Rows from block 4 of the image encoder of a small contrastive image-text model, named by matrix and row number. Rows with one number belong to one neuron. Each number is 200 + 30 x the weight over its row's rms, rounded and kept within 0 to 999. All counts start at 0.
After each neuron's rows are labels from the 100 images, of 14976, where the neuron reaches its highest value: "strongest on" is what is common among them. Only what is clearly more common there than usual is listed. The data: rendered dice on a table. In brackets: how many of the 100, against the usual share in percent.
# fc1: MLP up (encoder.blocks.4.mlp.fc1.weight, 576x192), inputs 0-95
# fc2: MLP down (encoder.blocks.4.mlp.fc2.weight, 192x576, transposed), outputs 0-95

fc1.9,204,229,118,210,176,203,150,271,169,212,149,193,214,198,225,176,291,225,238,203,225,234,235,166,167,239,165,218,221,179,182,195,196,191,150,182,218,231,212,171,161,203,244,178,211,181,190,229,194,205,196,200,174,236,215,192,249,214,146,192,209,211,136,206,216,224,153,197,184,254,224,222,208,230,164,237,186,197,159,242,192,215,205,194,218,188,173,182,169,240,184,202,181,212,244,224
fc2.9,137,238,263,118,206,211,199,176,219,185,240,179,213,152,207,228,154,139,207,200,156,241,252,183,182,195,172,195,120,187,203,204,197,192,167,194,208,151,214,251,151,219,151,237,244,164,191,220,181,176,242,219,225,186,232,204,184,216,201,200,189,155,181,223,219,178,207,213,179,211,171,199,176,158,225,188,220,211,174,206,235,179,226,212,185,199,219,242,201,188,228,173,168,228,255,227
strongest on: five on top (89 vs 29.7); teal die (55 vs 16.1); red die (53 vs 15.8)

fc1.269,225,170,155,149,182,196,181,183,205,212,267,169,199,168,219,165,205,236,245,192,127,188,251,202,200,208,190,247,157,234,157,218,180,202,210,224,137,191,180,245,168,106,206,229,194,198,219,210,177,224,208,221,199,152,253,191,246,196,222,182,220,222,185,198,219,179,200,220,175,162,210,250,193,180,176,209,214,186,199,239,182,165,181,200,176,228,193,164,191,220,173,221,176,241,271,217
fc2.269,215,237,207,208,215,207,203,228,202,196,220,162,195,242,231,259,180,238,256,176,185,231,240,188,217,186,212,165,224,189,156,235,200,188,205,147,201,217,225,191,283,154,207,226,179,150,260,198,227,181,231,184,202,204,154,198,169,169,223,165,202,180,202,255,139,191,209,177,163,203,222,214,209,186,214,143,185,149,172,160,233,194,200,173,230,194,241,234,217,200,194,126,224,179,183,163
strongest on: five on top (75 vs 29.7); teal die (64 vs 16.1)

fc1.384,206,116,212,237,266,190,222,181,207,279,213,207,225,186,213,247,280,217,225,174,202,190,196,225,194,217,220,212,191,150,176,143,249,200,171,131,224,182,187,239,193,142,208,188,212,212,175,176,173,189,194,184,188,176,201,208,194,212,173,154,238,175,179,186,182,187,183,212,209,216,184,175,225,244,211,172,189,236,185,210,163,199,174,138,176,215,202,210,214,150,222,218,208,218,155,215
fc2.384,240,204,212,164,179,215,198,201,210,187,213,215,231,201,172,227,163,195,199,209,252,229,160,214,233,219,207,229,193,231,239,185,167,196,232,261,232,176,198,192,174,209,204,192,181,121,207,220,249,183,181,204,157,211,181,201,161,180,214,213,151,237,214,216,166,204,166,128,142,196,229,235,204,276,195,187,232,225,155,213,262,187,243,230,193,154,193,236,181,168,150,186,207,201,230,187
strongest on: six on top (100 vs 29.6)

fc1.123,195,207,181,223,200,174,193,214,220,195,210,228,241,233,200,262,243,270,239,198,187,152,226,189,221,157,244,186,186,217,148,177,138,151,208,200,182,184,197,241,184,240,191,203,199,224,246,247,194,200,188,206,205,197,213,175,233,249,224,182,203,242,217,215,246,208,105,204,249,269,265,169,170,221,190,202,219,186,200,243,163,179,158,165,219,181,181,216,187,221,263,197,240,192,204,179
fc2.123,153,157,192,226,239,239,214,218,250,183,229,210,183,188,169,235,164,184,197,230,204,256,214,214,210,270,194,187,206,209,207,177,254,209,193,206,174,132,198,215,227,192,170,189,188,210,215,213,172,175,218,199,256,195,207,168,188,212,236,235,171,197,188,168,212,186,274,206,222,155,199,208,170,272,156,166,177,218,161,205,236,238,204,250,214,265,195,226,196,203,191,190,225,224,221,211
strongest on: six on top (100 vs 29.6); dice: three (93 vs 33.6); teal die (36 vs 16.1)

fc1.514,203,176,236,245,169,191,258,224,191,238,246,207,192,177,236,172,232,251,269,176,183,226,227,182,204,229,209,207,196,182,231,144,161,193,243,183,243,191,208,188,199,184,153,211,206,202,166,199,225,188,212,196,180,203,172,181,202,224,180,242,265,174,197,198,206,214,161,241,217,215,226,137,222,257,196,213,136,198,189,185,163,238,162,188,184,190,220,209,200,235,215,164,172,202,179,214
fc2.514,208,175,245,221,156,183,206,213,215,148,139,237,208,205,234,201,195,202,164,180,268,188,204,213,227,161,185,235,187,235,238,226,210,240,217,205,221,189,230,253,170,209,188,220,235,164,181,186,190,198,119,165,182,230,231,166,197,196,195,216,233,235,175,249,179,202,221,202,191,154,190,259,209,254,171,207,294,229,215,236,210,243,232,178,229,192,146,194,193,201,199,145,194,194,208,145
strongest on: six on top (70 vs 29.6); dice: one (63 vs 33); total: 6 (47 vs 11.8)

fc1.156,226,193,211,213,151,182,177,157,215,247,215,166,156,207,179,221,197,221,252,247,181,184,228,224,267,213,151,125,217,234,221,244,211,197,213,171,201,224,166,245,217,205,204,213,224,230,196,201,246,186,180,246,190,225,186,212,212,219,227,233,245,214,223,227,148,256,196,227,187,200,184,218,199,218,184,197,251,191,236,184,205,204,159,180,130,132,214,217,239,141,213,161,193,269,208,231
fc2.156,210,119,194,229,251,203,233,195,163,184,196,199,200,182,165,199,197,163,209,207,210,187,134,227,179,245,189,203,214,202,224,159,228,169,190,210,155,164,237,185,238,245,176,232,276,193,197,204,222,162,213,196,191,203,211,171,198,198,248,195,190,172,202,229,118,203,232,153,178,188,164,217,218,248,218,220,222,216,200,246,180,193,150,221,174,212,231,178,167,226,173,203,211,250,236,224
strongest on: five on top (100 vs 29.7); dice: three (86 vs 33.6)

fc1.481,229,218,206,189,185,203,157,206,203,257,208,216,223,192,224,230,179,186,182,188,201,280,168,261,151,215,131,248,191,222,209,166,200,240,240,164,258,203,202,269,216,220,231,215,213,223,211,189,171,225,275,214,193,227,219,207,246,206,198,203,243,172,246,204,234,255,201,166,218,229,226,155,186,238,160,179,215,149,216,196,182,205,232,224,209,232,170,255,199,150,197,256,149,190,253,208
fc2.481,153,273,205,203,183,210,200,172,222,139,185,236,195,187,99,192,171,204,141,196,202,161,264,176,247,196,201,202,217,233,169,223,148,178,181,190,166,224,207,207,241,197,222,197,227,205,200,217,181,133,202,193,131,175,167,204,202,182,213,220,168,211,194,170,201,221,157,206,200,193,165,229,230,199,198,176,204,204,187,236,197,198,167,194,221,151,178,190,200,260,203,166,179,216,240,197
strongest on: dice: one (71 vs 33)

fc1.160,203,201,231,220,210,215,207,268,175,230,244,205,193,177,222,199,166,240,192,162,223,223,185,208,233,185,207,183,168,196,198,174,193,183,232,190,266,176,167,227,165,185,186,170,228,231,194,169,228,171,193,188,182,209,170,207,171,208,208,225,141,229,237,210,186,248,183,178,188,136,200,164,179,208,228,227,224,226,215,225,152,196,211,176,188,208,223,232,203,133,209,197,244,202,177,207
fc2.160,266,216,196,174,178,265,239,182,193,224,221,204,223,183,240,158,215,208,178,203,216,213,188,234,200,180,171,206,183,203,221,169,142,171,192,242,206,172,221,182,236,110,264,218,240,195,186,209,208,195,187,184,196,233,231,146,243,260,217,224,216,213,223,187,188,230,183,202,244,162,253,184,168,260,173,209,187,284,223,187,219,180,198,184,201,170,208,252,240,192,219,207,195,188,230,220
strongest on: six on top (100 vs 29.6); dice: three (71 vs 33.6); purple die (54 vs 15.2)

fc1.18,171,238,173,174,191,260,209,215,175,195,215,205,205,211,264,191,178,211,198,274,193,206,178,199,182,187,129,145,205,170,208,231,175,162,227,233,204,162,205,209,206,222,262,272,229,258,175,204,191,204,223,174,148,229,191,179,193,235,115,235,202,188,179,204,200,224,187,221,162,174,266,165,215,150,214,200,212,175,200,167,192,215,215,220,179,258,186,238,198,239,200,229,156,217,195,230
fc2.18,226,252,190,216,163,222,225,167,230,182,182,209,203,163,192,175,181,168,222,222,249,178,164,179,179,199,239,167,204,227,189,211,181,204,192,151,215,220,191,159,178,237,233,197,173,183,237,241,198,237,220,207,186,201,201,212,233,204,195,199,225,139,197,200,226,182,247,246,190,246,195,265,211,206,188,205,196,156,225,243,219,192,179,177,204,196,265,213,176,187,186,134,218,185,189,113
strongest on: dice: one (64 vs 33); white die (47 vs 15.6); total: 5 (34 vs 9.7)

fc1.13,203,238,210,232,210,173,189,169,170,209,196,203,177,219,204,201,210,251,181,205,200,160,188,186,178,223,240,221,215,173,251,208,178,153,216,212,162,198,188,175,199,211,188,145,235,179,184,233,231,245,269,137,191,167,221,246,205,198,169,209,182,216,202,211,154,193,179,244,230,196,234,188,224,220,207,231,217,125,237,200,204,231,188,213,180,203,137,217,196,201,158,212,211,160,185,235
fc2.13,255,186,215,195,174,208,205,225,194,190,185,203,240,191,208,156,230,204,209,221,203,179,227,160,222,182,218,254,167,184,200,180,195,199,201,187,221,202,203,195,162,154,213,202,190,228,209,157,160,157,147,226,241,187,188,216,175,194,176,172,182,180,225,222,219,199,251,237,172,212,228,222,167,183,221,222,227,224,209,164,230,205,209,149,222,216,235,202,169,158,202,170,166,219,178,237
strongest on: five on top (77 vs 29.7); dice: three (69 vs 33.6); green die (68 vs 15.7); purple die (35 vs 15.2)

fc1.296,212,242,213,237,199,187,149,167,219,176,216,207,175,138,195,181,217,226,182,158,162,196,264,127,143,199,203,246,237,197,168,196,193,213,181,234,176,219,216,189,184,171,191,218,189,259,145,262,163,186,149,213,171,231,237,190,252,182,139,225,210,203,204,184,243,236,218,211,187,217,184,210,162,194,185,144,237,215,210,174,209,229,154,171,174,193,193,215,149,228,129,231,214,154,183,236
fc2.296,171,176,150,193,218,232,132,187,207,205,158,212,173,190,252,198,193,253,228,175,177,223,198,161,213,166,189,231,229,207,209,160,200,216,220,224,251,174,170,197,176,194,250,217,240,255,247,210,203,211,257,161,193,237,187,230,218,130,216,268,220,202,211,195,186,213,209,214,240,196,196,189,200,187,231,161,202,161,225,155,169,197,154,215,221,215,203,237,232,223,215,187,158,166,218,231
strongest on: five on top (100 vs 29.7); dice: three (68 vs 33.6); black die (39 vs 15.9); white die (36 vs 15.6)

fc1.373,176,220,129,241,173,179,208,187,180,168,230,215,194,194,199,193,212,239,217,210,181,172,242,104,177,280,187,190,214,204,197,179,163,182,189,219,213,149,157,168,171,188,210,223,219,234,254,187,203,216,184,214,238,215,252,197,176,211,218,228,206,189,183,207,163,245,218,189,159,195,175,186,233,157,232,195,247,297,206,212,169,246,144,236,224,207,207,190,163,225,231,143,191,178,207,240
fc2.373,243,223,181,208,238,223,151,243,191,199,183,227,207,242,202,237,165,227,187,225,218,133,181,155,203,195,186,214,203,221,205,172,220,146,168,211,134,199,210,194,209,136,213,189,257,231,143,143,158,192,233,162,218,239,217,217,241,212,166,221,181,157,198,200,207,177,227,203,209,192,213,192,205,210,232,183,242,228,276,225,190,192,182,207,234,198,223,218,209,229,212,182,185,205,192,253
strongest on: five on top (97 vs 29.7); dice: three (80 vs 33.6); three on top (72 vs 29.4)

fc1.430,202,179,209,223,182,232,186,226,132,225,198,219,139,196,174,193,231,186,267,189,194,211,206,224,248,190,183,203,171,156,228,173,235,224,237,183,168,199,212,203,196,216,197,191,201,233,184,199,196,174,156,191,191,228,185,191,199,175,227,193,213,172,182,234,161,309,202,200,200,189,179,131,171,226,170,223,229,153,236,196,286,184,127,171,160,156,230,249,178,182,224,210,235,250,196,167
fc2.430,218,180,228,203,164,212,237,163,212,244,230,256,164,206,153,191,194,168,200,203,161,185,216,222,182,231,189,178,172,211,286,204,173,221,211,159,210,239,235,187,249,200,210,179,187,182,158,231,174,119,181,165,210,171,198,223,220,216,252,266,205,212,222,248,216,243,196,235,169,164,167,290,153,218,186,228,238,188,213,248,212,223,194,185,150,211,229,138,198,197,191,197,144,222,191,217
strongest on: five on top (100 vs 29.7); dice: three (97 vs 33.6)

fc1.59,253,235,161,239,146,234,164,171,141,240,238,206,190,196,204,189,233,241,179,260,211,210,222,251,173,193,241,215,152,239,196,195,245,191,157,202,166,175,192,131,185,215,201,190,189,159,172,190,180,143,216,262,170,198,199,189,197,217,222,217,149,170,174,238,163,184,193,193,163,190,219,208,231,245,193,133,167,189,221,183,191,219,168,195,237,165,205,217,240,168,164,198,211,219,215,126
fc2.59,225,230,211,206,161,176,184,217,208,157,186,191,159,193,197,175,212,195,173,137,244,234,265,178,268,179,204,232,194,177,231,159,217,239,218,192,215,257,159,209,211,215,150,185,185,155,211,171,217,224,203,145,264,210,206,243,205,257,197,240,210,179,220,214,168,206,201,211,198,166,185,250,205,184,147,205,183,204,192,192,237,222,248,219,175,190,226,190,213,175,139,166,185,173,243,142
strongest on: six on top (79 vs 29.6); dice: three (64 vs 33.6); orange die (35 vs 16)

fc1.549,249,168,199,174,198,172,190,178,166,205,221,173,183,228,187,203,173,234,269,213,241,249,198,203,231,175,244,232,166,201,201,214,216,181,176,220,200,185,236,179,191,205,185,191,174,167,180,131,214,236,221,214,108,177,226,196,233,205,174,176,225,216,191,175,248,173,181,208,243,207,208,206,212,211,205,174,222,165,180,199,171,175,226,164,226,170,250,227,175,172,159,162,157,208,189,212
fc2.549,178,211,185,240,218,228,239,191,210,230,180,204,174,221,170,236,194,158,210,148,203,211,186,138,156,221,236,130,164,163,172,188,222,199,181,163,157,199,219,204,191,155,236,148,144,194,169,236,202,188,233,216,202,210,243,235,186,164,188,281,227,206,274,190,194,231,239,267,204,234,205,166,187,182,224,226,179,220,183,190,259,192,226,183,193,213,141,174,221,164,137,166,198,179,196,131
strongest on: six on top (74 vs 29.6); white die (44 vs 15.6)